config.yaml
model: "multi-label image tagger"
dataset: "drawn human figures in many poses"
train_examples: 195000
image_size: 24
crop_scale_min: 1
horizontal_flip: true
arch: "mlp_mixer"
norm: "rmsnorm"
norm_position: "pre"
activation: "silu"
mlp_ratio: 2
parallel_block: false
inner_norm: false
drop_path: 0.05
patch_size: [4, 4]
conv_stem: false
layers: 14
width: 256
num_labels: 42
mixing: "mixup"
init: "torch_default"
residual_init: "zero_last"
optimizer: "muon"
muon_scale: "match_rms_adamw"
lr: 0.0045
momentum: 0.95
nesterov: true
orthogonalizer: "polar_express"
adamw_lr_other_params: 0.0013
grad_clip: 5.0
steps: 22500
batch_size: 512
epochs: 59.1
lr_schedule: "cosine"
final_lr_fraction: 0.01
warmup_steps: 670
weight_decay: 0.01
adamw_weight_decay_other_params: 0.01
Rows from block 2 of a small multi-label image tagger, named by matrix and row number. Rows with one number belong to one neuron. Each number is 500 + 25 x the weight over its row's rms, rounded and kept within 0 to 999. All counts start at 0. Numbers have three digits each.
Before each neuron's rows are labels from the 100 images, of 14848, where the neuron reaches its highest value: "top examples" is what is common among them. Only what is clearly more common there than usual is listed. The data: drawn human figures in many poses.
# fc1: MLP up (model.blocks.2.mlp.fc1.weight, 512x256), inputs 86-171
# fc2: MLP down (model.blocks.2.mlp.fc2.weight, 256x512, transposed), outputs 86-171

top examples: handstand
fc1.455:474512508485480498509551478526465487505506461504503471499514545505496484475515477493489517508505475519460494513499534538520453510477471528518498513501518524473517482517535439527472451483462442503508509513528519509488522581493517487483534486502497416475550477
fc2.455:465499471534503527534514472506538504537545481495485479489522471476492490550529530399492481519515499488495560515487462522500533517499549537520484468503510535503531484504481493474523509473493524452543513493511518531515567519480490472462510434529518521476492523

top examples: splits; white trousers; lying
fc1.222:542513571472528475458522497513558512501517501458532563538535469564460454518514523530518519500505452515514505498497493497493492476490485533486527511497469481499504518526472531510480491497552476526485510507524466510499454501498508524508500482500515453500480533
fc2.222:488512465505519522505486509541456543506469479506487524479497518484550498463477530473515483486500540468470497488496539510545478522524487466482529435498501523492488509527529486497468502514509469519476536515496493499515509494437481487528532492501525536482543484

top examples: teal top
fc1.233:508442533472484533472509490544504544504521511533492511507533514501509506544502546455512529542485497498524440490443490484505479518501505475493530453445514489498524456490509474508524523472502494509456545512503482480511482497510514478494505475469511478481531476
fc2.233:493478487472535491477513490510512488445535486504473530473478478492475495427498488491507518487506524552484511505515503485469469495489493519506562472529502474499504535507542535480469515469535461486515507552500517492503496519537509509521522489469534529484463508

top examples: teal top
fc1.496:534521511517504524522474520522505482470510478474509513493505493534489518521517502514516489503505461497546484461508495469521479480519492496511439513462488498478539526523498493477528511462498472497502529522528499505559497522510449503546526494544476491481500525
fc2.496:492514467469504500507530487495497512501497513515521496513540513543515510499512534506479482552457460463471525520475463570495469538482499478466534495467498505518506452474496512521439536508578571476479484471472501504479486505496495515472501552495528486530489489

top examples: teal top
fc1.43:526494529543530501525552548522484505543471511506499517505513509505476486529467484561492510496552528498510439508529443450512469444487504473471519537489459491525532499551501518512507494504497504468498464522488512485522505478509526494479518539515500501530480470
fc2.43:508446471489483494476522522480526500511449505500476473499505547463484531483531541496500508486523511511511496431524492452508483503481511502474505518484495526493557490528540478463492500508486480500502440514548480525482467496547456503528490485505464464490514466

top examples: splits
fc1.294:540513497471481504514477529504505511513529496508489513484470503467528481485477490501511532515515539516504502503525547518461471440468508568546470533530515486490484492512498505483478531505429479498522524526508484506538541534527509469485490491516529542504491493
fc2.294:480487511484512520513451493504476498506514484520521463536512478517526489492529519476473479426456517472530460514499468517475532530478505491519489440490538506484486475475527504469467523454529491506501507507511488507564497526488563472510486519525431544475497550

top examples: teal top
fc1.273:533491532506463503529463479513482474488562523493473513516538505498582535497486462541534511491544488498512530477486537439510491514500487510518476506513495474470498522516498532478515486461496530451501539537517485532543491485486502510502478539502494482471507539
fc2.273:507523465473487531494539509517482485518494469441497502513493545503469491519520532479433483514485477518459487528518505519494505544473505498462563506465488497517492466473497472486491499486564520506499489470466477522489498502509515499520439493471541473514512482

top examples: handstand
fc1.493:484513479493483487498505536478510523512494446505470521511507494482511486494473530474519513559463429481505480526511459501458533459541509516488489488450498461540518517518558539492542488496448497520496477547527500482513485467483504503474487502503479491487471487
fc2.493:501461516474490559483492525506501465526513489531498492481508478486501519484508459490522544495474531541446511481478468490551502469538479495517522525550519535462525512473488500485489483523507465477490521480490551505474515522531487514504508480530491462465494513

top examples: handstand
fc1.274:537468477510507509524492524475511485511497490551479496522479464465531506543492499498521541495456485509492491472438534520548551511520536495479515505505510493501496492537531511494508501496482479530495491500527518461537534468477502505502488501507527508498493471
fc2.274:482510516512481533443522482487502491516477505488511507483491493531520487473519521475484539535542523449464480505543500478503503522509465542520505481501497462472515489478499522500496507495543481486521522518528498517450481513539482510532480500486501493527511504

top examples: handstand
fc1.176:476486513500480467494533479528487529498502494487481502495511500497516500473504490505490512508505480508493529517519517510502477507549508497450494531484466501467469457489531494488538525487543535516490427527507544491444516491498466482468502509507449523504478494
fc2.176:487507526487549545490496516472475470537485517543480486448505488513477501494517471506545496516457484502505508489480472540514493491470456520550520496531470503526536525518494514491464481510488477477502515460527509500490476490469514498520519512529495497460505502

top examples: teal top; blue top
fc1.122:511443536530473499497522491516524475523493506534525507510469500537489516504449498489479494493504483467494515472483520514523456479508459502503515491485518515511510501522538500505504504475506512538499500492505461497516435544519498440505523486508538501492508481
fc2.122:539520493482475525490514545479442495511511497506439491505479502505519458508508515516479490532504512545527537477507511466503530516470519507473533510503509515517491497504517491476533510508495522461455512562516494532516558518516466508559506511462555533496525570

top examples: splits; lying
fc1.398:538511525498525464452516532510535478498478470501494538517473490464470545513496520474483544495496489526489526441508519483534519452475475508479496495521486528512495518441511531523547465553563519538475493505473501513548533536510492490475498464481501491471513482
fc2.398:503505481525501504485547481472511484461501484469464500517499514501546503530515529495554498517505514484543458528490533482503477473517506499527515494504456510484511496539487529521524458516504506498459485507532464537522519482501523501510521552488489491496528575